{"dataset": "short English words printed on busy colour backdrops", "arch": "vit", "norm": "rmsnorm", "activation": "gelu", "fused_qkv": true, "qk_norm": false, "layers": 6, "positions": "sincos", "orthogonalizer": "newton_schulz_5", "cautious_weight_decay": true, "decay_fraction": 0.2, "final_lr_fraction": 0.1, "warmup_steps": 1380}
Rows from block 2 of a small image embedding model, named by matrix and row number. Rows with one number belong to one neuron. Each number is 128 + 32 x the weight over its row's rms, rounded and kept within 0 to 255. All counts start at 0. Numbers have three digits each. After the name is the row's rms in percent of the matrix's.
After each neuron's rows are labels from the 100 images, of 14848, where the neuron reaches its highest value: "responds to" is what is common among them. Only what is clearly more common there than usual is listed. The data: short English words printed on busy colour backdrops.
# fc1: MLP up (model.blocks.2.mlp.fc1.weight, 576x192), inputs 96-191
# fc2: MLP down (model.blocks.2.mlp.fc2.weight, 192x576, transposed), outputs 96-191

fc1.153 111:149142090171175158120147160141116138071105130108135110145139099082241129117151083063138169171150176136131110154144144072116143187138117053104164114154109136137108057121118159081179101106105106135189171090153120113116095167119104099102147141174153094164098092143117119127105078135110135135
fc2.153 117:189189102186132143142152102156096186152132122153137135090109160117126160145173130137146116138146084107150063123120125151161160167151161167105056086147192138113188125111092075075130096117091148174124120177137170204128091109131143076129152155082152117125106120114098107126096087110131055086
responds to: teal ink

fc1.81 087:110142121142089160111145150121117119110085146098108126158166119209109192121136141155157132115151078157116102087120185138147183119109103103123154139143147150122100141108155138104173102115110151122157132132122081100117122135077153166156106123098071109091085171179099164096102104191090129115
fc2.81 096:115140147169154114118124124108099141128166171112111179152145108114115135177167100170139150146175174144083133168084148086127095122135118100095125126097068091130153122134061183178160199147132068160096153123110114137154060164112088143109082142113143183122095079178151105182190099085205137087
responds to: bold; blue ink; orange ink

fc1.261 014:130124116106147163131093116094118102139097129147133099095146116146173212122109081142134150100126210143123160170110157092137165101099087160143130104125053167106158155112084126130167184157157110180105139121179113092107131128121184133150102134136128105143062101125068116114124182128120106075
fc2.261 015:131123123164125079104126196074065162145105123171174111148136105083140127141190171123094133116114155132113100158123153176097118101132127159124073145127152106192108137197142118146074109150128175116139197091045146172122130141141117106136111133113096132117159127094179135147100120102126106109
responds to: pink ink

fc1.85 155:130152132124138111124171151113158125093087089172154160151133143137134167162162142100215146058082143128132080125131163119136128087118134083101105103172119110149158131148119150165127112176091152053213211185134162151106093106145130139133125130193098125101084077109149122148096165170120162197
fc2.85 143:088134103124159146134117134118124129163161098065141121087110099154172103132081100122118133125100204096147070113169110164089182168153091134107143130069108077035151129144141122126154136141160167116159154141121086200149147139153157113125183170103165183188106144167114144129172084126099111145
responds to: blue ink; white ink

fc1.557 129:166156167119173099131106121180079137145081057105118168048146116168106143144142104135081184120142149109079135168130111074135111141194199129165144097116070153154119105137096135123134080136124106162180134121150196132075148121194107134145144120166107091125122170148098143101082141096096151127
fc2.557 125:107151122138137115126176119079084119108070080122151102113090122123202111113191123167123147036144116156109129150111121131105149152100163110191150098108115128104155144091110111120145136102095174079112081113114145135165110133116152140171142034118124150160142097105139143170142173133147113120
responds to: brown ink

fc1.532 108:114094135100089180174170118133076140159073081146182096125153143095105137163151107201154120128156142163138160109100158084145117060160158160138132121149081138117106104128116183111142102115086138159179099129107074092091104150082153103114134158178087098126133156106143112129105132112062134132
fc2.532 108:117117143125164061159099116127085173130132135115105153190131072106091116112082100151172118090142080152143167154122116187139119147134154132145090143128099137133147130154127178116171122098106079180081168137105085128131130126143138123124112079165071154120087121051149142168120129132097137082
responds to: bold; brown ink

fc1.212 082:062131121118157097104117116150141103135097155094203147147237090105089157156143101136121159132139090126185121139164101108090040125144126172167127089124152161155111157140169181107107163146114136117165187117117193138111102140179167078165053140143109152110141100145076174134152071107096126162
fc2.212 087:159135142147103091127071150129100164130135100141091100169188122086096076129128154210150150053094100126148097209111163111135163124092156083116159129095134135137110140162097118172115159122078161149089110103087161092173153124101192114189143161134141114128113123105159098058073150185097149116
responds to: white ink; yellow ink

fc1.479 126:107149143129138167096078108075153137133058125153170131124090107030116113140096152116160106070097192115138127115112133141099144075091144110114114095139138134145196181193117124126095072093146128129096180137110097106085121149133156186153091102110138147142153088153028070115099151143117134120
fc2.479 130:108117096109154170154099159123104100099153147110133144101098170115122144156117126100086112169163112093142092136117112074105186153126096140105097117090092053051139110089098125105171113035108194120148133108126079132102143115099114146140124118133139069094159116151211163069135166121065102120
responds to: white ink

fc1.76 097:157082088112158112178122137129115019147122139126132157139106108037080139111135165102123096151102174157087073107151114121138058114165095156160137124142124110110099120140063178108090107139137130123168080071119115098159119138057125117138158145117135116134157069165144099133158106159168152110
fc2.76 097:129144073135082189088137132160130164179157102139177158127186102090094133132117154130084217057154144093096137103113120130126181128164165138047159162108103125099168098153176180108140114134075216122135143141160142098072121083135122090144124124155136123073115154118120098166175117172129114068
responds to: bold; orange ink

fc1.400 149:161151116141156155121106105141089166132155113113089143140151209100140087123143070072156125163109081142163100061159135133176150137209159069092127126103103109111115112179181159131136062132105148101070072145122128153142158169182128139123158122095152076105100112105114115143171160163071111102
fc2.400 148:107088071142140128066134195154085198160067142096122156083131142105091064110119079182114141195067123142124203092183164099142131179150113119126143116124123141146199118098107122118148103136118130130066095106137121154196087097116191121114135128174149123082064117101155133168133108131174136115
responds to: black ink

fc1.172 089:109153115098108177121169151140092093121127187133136155117137063150128117105090119121111138076109145131090180131112190134169088112163169138105137125099087132165153123130113091108180160076122117119149131124162072116112135125080054202133174113145173127163126128170143169180065128088097119089
fc2.172 089:164170073144175124110104114120133152132091090120135121141104170165099145148174069155126065164134173163054076104116111121133170158097129148155129103137163122127114185145146114156162145084122135110107145035134093118142100117102157118118132056131129129168099180101148168133139020170148110137
responds to: teal ink

fc1.359 070:091127122117130192122155137111116125060152200084147104105156056121120106126119173069124112101154156082176108115156151136126168072111105150082096091099121056135141162178117119151126116089119148127074154154133157117139112188163094113083139152094116139136078141116098082136131132095149151144
fc2.359 075:162164123137099103141140110046146093086094073130134115074069141125125122082177099134108169152108144128108098108114117055111167125118105144139149157136155078140145127205147077122095141152163167179140076067209143167129149120109124167140131124073144157149146096130189195156083130156070101105
responds to: orange ink

fc1.23 145:082107066099105105122085078138147130131116137122121122125161161143129135087135091090051162121149057144085081153178181204160094101128104102100138127126178160073115160139068087109090116146113180127136193128136121101087125127100093139161170173139114157044134128169102123107133142151128156213
fc2.23 153:108076071162154169114101148136116131095097134151149125134146137207135112107110141095107162114067039139151066112144108151139146092124144213080134146112131116201093112116133083121126176124161126160099206116140156121166147141129110115128156101093180194139100116124124126181126104141167117142
responds to: purple ink

fc1.463 065:092104113160128141081126077126107146109132116064085153128122156086113155099094116133172152141177147175105075065083201048134134127115134096091143124132106124104077067137146116026118190148157130139164121129177156080126104112104116108158134171123150165117115103147093122075146123141136117122
fc2.463 066:079139138161134148126109121103166142119167129138136169077153101068107081104210126125052101138133126178175124108151112077107150164168190147121135107147086132159102114113152160117195102127098144141094136148132145181171096188122131142074108120182082134137107154143134118169155046120151095127
responds to: green ink

fc1.353 045:088193158143104089156183134126109160133167155155107201110127151156135148097169174108136137149102146162170157193141127133159067135170154163145135127109083089173073116117148164142114119120112125154074067128117131134130148120147107123116101057165138138169177128120178124111080137137093099112
fc2.353 043:121106129155193098134066055091183141074122106133140106130075118082136120156105142139058157103048133084098143116128122134178088174141094139118160170120202156173158131070100129063162134070147158107143170101135075116124172143138111111164075121137125154155144152117112107163146210116092140171
responds to: bold; purple ink

fc1.107 104:196124114070186112137128100126090098038102153111156146147147113116074052164094106068082181134156101114095111123138077152078091082068075165162079151141115100146145177153079123084066117154111160089099091121080114072132121132081110102121066112090120136085102093075109146174111145126151121108
fc2.107 094:169137172151139103119147152017139150078150138112156168078114158154183130118147093140055190171171125114099143172111107101113194132109138104074097137144093088119174135152123065155163131148179192130161107104155162151087120126140092141145155146162138083189099144137128117149082145160147174120
responds to: grey ink; pink ink

fc1.279 086:131109123132113157188064133075131148077101150170139219139154082070151120113138152206133091131162155154111082141146083159093148116117136133156132076199059141124102165115122148128094073214131157112181075158058114149134141150115112138114090115082161125131209137168067149143151077171111093104
fc2.279 086:083062088195078171067090181084107064140105174154157128155118096099113123101087121143115173120155096102138124097162132115144169048100081073092104108121105087083115123095101149166157083069133109095100164050119119033096097088124157121156091136154071147095127148131084128163095091130082155126
responds to: white ink

fc1.367 167:188141103161150142073115134092122183118178118139142119187125154162106126186118125078103114148123082116074139183109113148095096149155160114120170127151100130134140152164162104184137191117045126146133047088170112138092104100213072108128120073171148128166126150164131113110085122119167117076
fc2.367 146:079134137093104163096185133155174137133085191112131102148154120103130161165053168135103124114155157172101129142158088122077127090076096161114187099111108161136160161090142102143141149153136163087103138076146122094110113134159151181135130105104170142169099111141154093120135161231081104165
responds to: black ink

fc1.206 067:141169177082096102085098131116119167139166074104149132061152083164114096127125121076141152119145114138125217135172131162114081108135066156092094102088143078114104209150095150134149132215141106134126203128164118120113132178113152110098069110109115115096109125134111101038068160124081142097
fc2.206 061:194128122177098170110151119095121162106140096083112127111128118158127125105191081061160141105130111198171115149166114127146179133096131139157133110101187128087150156120135169062113118120155169143139115072129157120124077170106189088149090088114139140142127101156047151131103110079114103108
responds to: blue ink

fc1.365 124:132139068186138135141137079159112101137087052165134088195101163210196127088089140117130122129112117037171120112152128131114171129170173108152142096074159119065114139128109180155134134100134105113131111186173078081146201032161102140096093137154075113092136106116077137137119115182151140156
fc2.365 119:123177159165112092143048137095128164154149147155141141085103145172186126132150166096130177131119151095082116098211092117113054068090093166104132154134148100141116127151100123125122123157117138062069120146178141144163134158149157076164109083116108116130099153176152172167124162144136165063
responds to: purple ink

fc1.530 137:162120163153184145079140130151085167109177127156188210193120107177134188120132117082099167173044154108109073188207148159142134062164081128104135098126154149155090097120135115139123151104092102104190138152151100150111148129147162115117136107147138120126141108118105161149172094104122089112
fc2.530 133:084113103140162109104152128182115083125104093097115145106163117111174173114168108111147149100132121084139159106091064125131056144103148163071117096185187135141126111173156139145094105103171157116134142140112124064084166094104118114178108133145124171107138111087171100143133078144137166175
responds to: teal ink

fc1.310 148:185129103094101149065119102130174087093130127087097109065121130182085127094215136083097119118100154117128081102103103159083140186099077097076096142201084041103124092123150142083101078117099157141137136133094128139137068130103137085114128121128108099090128146114066094140139132101173097182
fc2.310 146:171080152154134185120131089099184149119083116146073078112121114094120113112120183093137125172126080133201139209133119101180151120152070133198140140097126114132134166103084084096144160179115126090061092112170108130143120108119090115145103137163176162123127158125069158166141192112130124101
responds to: grey ink

fc1.106 016:107082185106140122137152173097117120123146138197095096169094112081122133123142106128181104132125140142105139094148109045143090088163179084119144114076078091133114152183116172143085112117086233193130119141157130100082125162145177149115146086131127105173113097173149152133120089155141035116
fc2.106 018:116138098076094105123118126095137162157077156161142060084145086117174129152129114183113134133139182144129137160141159138129208141127071174163114127174124160134199149132079153065098124124112106122204141089092166108190128143131138079166128165103103129096147157049153106139106157083107133076
responds to: teal ink

fc1.118 144:119108129138143128076108142133121107077100127116184164139135134176131132113118139065132102106125110102106135152117120110155175134096159103152136169091120143120141169132082096165101143163126154163155123101159084170084074148119150191154131146066133138147133130170103118106039158137078086100
fc2.118 142:166138128116139149127128122150117120132101136075134114127146131152141150145115126107088164171019158124101148126137113141109125189108125109100131113197136094168198121138105149089183093081201164173182120173121145103119153151123081170174123079134099148134186147125130154101126085122150158145
responds to: bold; brown ink

fc1.5 060:139149156172165130144139229129124085096086075144156120126132109176138145121097120065140117158118133071101115105184073084053131172143136157121169123129118087105141114150113139155179136078112113058094167148175162104096200058090095118130102144120083116097138104124106175123110122124127152101
fc2.5 061:127204163126189114158116155134102110157126145197134112182199085128137086115130111153030073023145125133084119151113117170054080172103145154142144128145127135110076135147141146139133150150108171137106112124166134118113158120121138115177136112112145147129112125123145122157135134127170149126
responds to: purple ink

fc1.346 092:149118104074080183082089120209165141088150119163166165156135153109088130092118085083161158161125132112063143116108129119161096076153154155158151123127144156133122124106078100138102104139114126127115143116127120118121112099083140113119157128171187130077054094141092123093173132092077126159
fc2.346 101:150099121156163139180129097165125185120100156166144123135092113113071146135157125056107177162096132131231060127108178090123115126112125124127088146121180117148138078151082137121085127169132158131122139152121123138215049109155036115122135158123152130141126196137157098120131121141195149146
responds to: red ink

fc1.218 021:090081145095104172193091121124094151094106114149141078120115106137125184201164159106116126167162132078126127135151117067147113138160089173117081124184188154138129126150121088127111155127124118151135072107168126146130163177157123155149119121211108113072118148130100172119103109154091108140
fc2.218 022:155126134200163059090145120106093175174075151152158114109189134122128075120111086146132140050165182159108159128080169175084126122119126054152137179132094080131128095138133129101118121115120138114126133110124153128165175127092092076075101163082104110170099085133169103150110128056175102067
responds to: brown ink; bold

fc1.100 050:094140099151110125155140102124124122153113128130090128128143109052108161105183053178071057098132122121116160149082155083117182152140157130117146068061080107170118154145114101129126131120101105147149120144134188113141105108134128084108141159114070120112137154138030180125153175033067153162
fc2.100 057:123158150159107072140117132061077127067093104129210122137149141142161112127169142164237167116109138188068168164087130153169181099129132106140056096103095113116143087167094160177187157142094115111136128082074137131121094093105156133084115103092134130143140110142215100153139189164089136072
responds to: brown ink; bold

fc1.354 110:099080127185104138111103229105102119138148100081146201086113100181170102131071125137106084075132145154091151171103159110098140091123167161135136118140148118133155131123091162147154195147173121151155175074133106162143102099160148108133112146144073127121096152099163142196110160145155078087
fc2.354 122:141127201133124147132145056130149080171115188140123102212128081127114195158115166140119163146152169156119100063083155153121090141096080158125120104183146182115113096113184120175114156117120136105193121111123146120189204194115184145098101119123121142098125111049153148163114113068181108120
responds to: teal ink

fc1.176 069:126080151155114140142143120108091148143178078126108211171121155103145108117124099118144061116161121071090077144112156125122131168172141116105136157103114137137145097131099096156156157118165123159104098167097128121095129106113124145154096130137135112157126069140122142113148067095159160148
fc2.176 069:159103111129149124099124154130162150090101172134137142094144108092114107074071142177119144065121098157145175138138116193163195135085101124097160143139099099107122129102081132081114124108061077038109154141161116181149090131107127168111129143143105109139102134080136088109082134166145127084
responds to: green ink

fc1.268 055:144112063122114106091127149163129196048125121111162069156144065105121091148086129161154126046133081115035093165107143108142208100100106137081152115144121177059095107095096078104161111130181141120105085076121104127116122052121136156140139089156147120114112123093169142061139096080136106118
fc2.268 055:159083120167160171121159141119144097072140113139171123124174165130111149112155184112084186101146056134222105128108122149179143186122104112157094140114167150086100132136095098110083145065132139141157128128111102117123130114126125105098115111062121107099146120111128160116075113156179122144
responds to: red ink

fc1.72 078:149144079161121119113127128079107055126141159106118140110125075095172154159178139106162152156126214098101186130086080141114132127131097147101084094106162066096153153094143095120147131097149121183137097086136107175081148125137168122096142077158099146158135195186094139087126127166097150106
fc2.72 086:110160132102165127095163167122128143153102085162174145162195132138173129153103168066095091135177164161171162095106102077111129152132120126191158126148076114097160125129218125162115134101162132137111164109111160122134085110118088079111055181119133133115141158140163157120148149094129130201
responds to: purple ink

fc1.536 096:103142133158164127116122117142134145109150183103135137127146116081094080112175117150164167109126145132134170089136072125122111156141119147093068143124085115164140138130106119084160140139097157098150147141119094127107131132108175124100091093121118066127131115126184100173142099151117124128
fc2.536 093:121125064158171161120159127203127176143137143067118115127109128105054100108081082086162194060104177138186098142142147097138163077134121134155156160180159148071149123113100162163106122074113128147126122162153102099124175155101139081079142085116147093106161151072108164040136083147176094119
responds to: red ink

fc1.452 072:103118097113079118140064133100132093086159136119133151139114106159106146141147149181144071171138156145047119113126104123113129072121073146136138149156109175141058158117100141124120079147127080142168058094069092068131098163127169057177121136155108146158141047144108088096141101072100094125
fc2.452 086:101090147147131177189112075111106159103128106112118147115129170095097135102145137164082118138123140126126207142112105112100095107138135117109089158171173044117093138170147140140122137164101183157085123121088199139119100082146106091131077088177150082152085147125075146125156179106097122191
responds to: white ink

fc1.447 054:113211117116121081144166117146104171097129150079126195149122142113151148187074105112094103139134104116116039062146177143130069159177125115144117095125126090151157062119104110076078167125153143076105108188157154107153112130115111118097174164127085188112088102098090119174161125156111174168
fc2.447 058:137126113108203150100085104088154136165182137096191146083182100110150106145142054103100108151083188135230128124100084112134124120118163137126108093171107177130107138125132063139167140121053140205101149165120161128117127123146100130125138110146105142129114132157071167171132098147129090119
responds to: orange ink; green ink; red ink

fc1.508 022:121130110154124137161150091124103141182105085106154079147090090099120133151126159135153095079146126054071141172108155125158153112167132107120094129118122148125191098110160123152122128077126157098091157133128080161139184108120162130054094073183169097108102110063152163156111118106142109173
fc2.508 023:122117154171150114106175111114072149088175148125152139118207126109127131138099138103143191128157102129137174126124136134144071125086148122113124136130082104142109131120066139125065122140118092148173139119188208099134129132126147139130118109112125093166100108081147124114101158102128089000
responds to: red ink

fc1.211 087:137160117084135126069109135131156168116159102111100101129168122206188132116101117070130122072106131131070166132134062161137122129171092112128152115104096108131120130168120168082152105166139140105133170120172082110158096125095159163190143105048154144121134080136163106108065185156081128105
fc2.211 083:139176107107175134147156140142089141101123150133129142108144088147132079085150095064185100129130107182087177109095143131058126137103123068200155103176173112079170105143243138148141102152092159162145184056115148062064139126144177104190148091157107170113154102081142101151126102138112096110
responds to: purple ink

fc1.136 020:168151114147116121148123152133135135176118160161101118111131100123153132115115172129116225088172149159088106143144123125102180125117120135129149136163181156106141103145118115127143099127186098092101130125114084104173128191179136110130123116121130144135115188118109116114077166120096108086
fc2.136 021:128080136100083083072139167133131101149120107117129116151148068145125101173104148127181172134144146098134110122134136137118141062121126086146170107122095102149105131101109125067117192153071168160177207117123167148115138135124175141093108168118163129103118059124125151126164140123153107128
responds to: teal ink

fc1.325 101:147134037106149110101105146104168069111128110181135135113174141080053114157175147175134088127162100129082156089129083116127114094171155126156152141165112190182130137085173125127114135138090121101106110116155115079147085151084159207111128155177102154091173093125123116136122147134124130131
fc2.325 112:138135122175107147122158107116201143169133103194095124167160128157088143092126131124093135193155081126076202123187131094113168155110126070125101175110125100137160127154118126131134150088192118147169185109176103097113106152107072117083185101100103117076033151116143166098146159097174170144
responds to: pink ink

fc1.481 115:110112082171105144085111163148099163146202117087146107159109084150071140163151148109187173176132134173155153048072171078161151162136115089097172126146151103150139091134132112171211159127158182096102104110138110161096092157125147133168150134094120097128098099151105088075127148128051178172
fc2.481 113:097128134103161148188121199119225058092092120187067146082136109066085109185123170126131134134136125199145161112136090112162120168102083163145135174138090136150145185156159149127096104212102070106150153169198142148163167168154137107097149167097137157158078118092065185106144121169101176104
responds to: grey ink

fc1.499 101:158132135161144091179098178116097134160137110104132138100081100141099220144182177174120105122180104143160132121190093091143136182125096143093161181140152141201165128150136127092149187093156159132191150132136160091061130090167193130151132169102129110138082123140134105130122112138210069088
fc2.499 111:208135230124153134135114139147104183062128167118121118170129138119143129150145148132120113136127085141175098143155101129156123153083138146113169165121101133048164135107148148129128081090174101211089141140155118086161128126116127132149095111180143082118110118120166115123119160113115121139
responds to: bold; black ink

fc1.517 127:143132163125103102094105126108168108110195121155099101112187144136117129091127097136181132016125086128111182136116116152091137055093125080157124126078087108107120135119092077141140112156090147128077125142141139070127052100126152124195160121097118105139137125140077137131093130131141108110
fc2.517 126:140092063059074105156106132144118140150086136109116041163157134128094161168112155183146094100114132158113130154201165150177140152160114123083128153150155155122121109136116130173120158139160120137176093138143098151122163180170102138148129136147184148220163150144097128071130019123123101137
responds to: red ink

fc1.410 086:156140133088107118143157117138127129155130169085182157140170115133194138174108156123130164116096108143116093099149123148127118110154130129192128088136113134110112159172163147135158132105096134124135121101080151142099135103100190125127098125116179152152160037169120120079148121167097090150
fc2.410 094:186111117172109139157142135132165091104080101087189133125152082150111070079102134173116142124175111104171203154139184161113127102163106083152164132160167129144117134168144082055090129092104182099166131098132084124123128102151072107093174142163120127134053143157146140096118149128111094134
responds to: white ink; yellow ink

fc1.66 055:109113154113058137143180149119151152175084122097083141103111137155105159149135168131113152083133175175089158109127155148186052100102085110111218107120053098130194106141147119155135130110102127093176083083104141076139116096140102134089119136125124163124147080175101092094078174107154095109
fc2.66 063:124120107148134114114102136087102096152163162200130157146135138135167094144134094144128157119130119150118080120071144175113135117235077144163063146139215177069111140158123123109131118139109083118136147109145140123097120120120165100159154127157131136101088143064066076137144132067156150171
responds to: black ink

fc1.49 042:060134118107075093120153070089108115096112123145152167122182080077140148140164125146124134148132142085092043125137146134120132136100125129162088099132209171122127112162127179133145124120131101122169165102046163141160124111127119043170070106099162134104137143177123158097172098148105121158
fc2.49 040:194092151178103190060147154110109160183154087130139111092158117127126125144161154179108148093159156119114094178133097179116111064173143125165134113097140146155144139131099113142053095106061109089116134133146161089184129106143152114115120136113094081182130066123148139090106072132126138079
responds to: yellow ink; white ink

fc1.174 119:114129154131112140052083117114128245114149119203139142135181165126101153119141089055129111109175113124114175131132094187077116114123097117094098177132133179115104129119148145149136098113117122159171084128073118118139094100102152188155093108114139151125155182117095134111157138202116146131
fc2.174 116:147117082133062168155110127191185128166082106083097150081178135130117096137108125132135126132087128127133134175136128091151118121102144142121118145128180062213140129111186095075098152161066094090142141122113199125151150086161119148100161147135174141165060155131111062156114148120076180089
responds to: yellow ink; red ink

fc1.164 125:132114163179146155124137097070179158156099089133182144105143113190110152077158110108129147123129111147121084132174062129143130108146091199072147139107100165135201135131099110088106074099153116102105131183094115111112127121107152107160181138092079105156132084103099155097150089152148103137
fc2.164 122:117084127115127162099107110127161165134119163168075154115128141138121103093172095135107160184133042132144112119150191139121157135101199045076188086148114127120036100097149069145077127129087058172164176134169140138111101089137062089131176117151181114132133107137116084116122132175083132094
responds to: teal ink

fc1.493 123:113111110154110124094192125132117109097166123103203117174146127144139143076148083103173135146151157181135132124055130124138142108129103111123138137109125113139180111163150155092167171220085110095109126114109148109096115090089088140077110111064110009081104143135103123053172111148118112143
fc2.493 108:193071132089159109119139144058098161088107060083100149129103109120139111175110124112040126111146147154227108161130112099186133112142171122120117136130137134130184157074075133122123078182140137147165181100076135160146155135100088112181100105125137121120146139142132148126099106097138108094
responds to: red ink; orange ink

fc1.434 068:100156140148120148081145154142133123129101116214202120183152139134142148168142150130136121142116115128152134139086142050172116109161130111121166148156099089082070183212104167104113171136129116109098110124084159150116065136114141129114087131146102161122169116132109136153077048103106144155
fc2.434 077:144073096172112115130106119102135125148129174091114109146086131157144138084114078145089134141153131172084089148082126085144106136163141094074158097115109122182135122143073145081163119155164181136148095172132091108082144109180178151116153130182094123142128109140182112181097176107080151165
responds to: brown ink

fc1.21 071:130130095144139141125097160133144150125096134079121186163124141166107121154140105119119138148172105133086094155107124138065155190133148106108156098130084185129093109142101171111135140089181133062157174146101130055138164123120143115174162072181056150183102103175120118183088136160167089147
fc2.21 072:083144151155155081104093099132173111137099075159155141082089128124141090134127094119090093127088152112210141113159104124139109135144109156105131121168121123136092141139139068095177148100049176108140132145177144136091143159144126100164128091118113162118137078112138078146111118152076144023
responds to: pink ink

fc1.11 026:096138113167086137159172107119181122144148143123148164230169115070102159101093100168146108106112141131131125151031130124147139134108071135113109093142123110139152124177070118146139123132086150170138114155079132126125109129131107125125175106077203103101107163149043160114095082206107136111
fc2.11 026:160094130082097127121137159102156105111202144166161142100108144129139154132172182128058108146137142158171113123155147137116150092134131117096090082131115113079178117077134121081068057116134114165146151059158119106112064088153103113107068146117061139152099142153148161156144078108095092124
responds to: white ink

fc1.47 082:154143111049115152147142094118050119111121108168134096170121133143128168162124101188086125115127147137068136167111133110094078115107190153114075155099120133134140085124102136185109154075049125158162110089132092082121174094116180176133168145184075075133099138081126151088111136168080128161
fc2.47 083:111075138127121146071115112112153156120064129105112179088177070156136154133089106125121110121132092076110149158055131158095095177155176131148133167162116105123140101080180116128186096134147111120156091129109131133154089136093143123141079105135157081149105115176128171172159143096085199109
responds to: brown ink

fc1.187 153:143091090092134107154124088155116151136133050155146119152065040119151101069158153093136121128126139123139109095151076149078146152119119131150087186129113172144091114148104081183094095115081163117087096083122093110093114111149086134157109149030090152121090139092121121114127126164195109104
fc2.187 138:174158141088117111121129064073136145120117068113070136107133098112178150174132077133112133115142128119127156104067141080105161165096150129068110201156068107137118132132150098139122140076153133167117145139092167072150170079158099142115071102139110117195138167146061164137083161079117117117
responds to: grey ink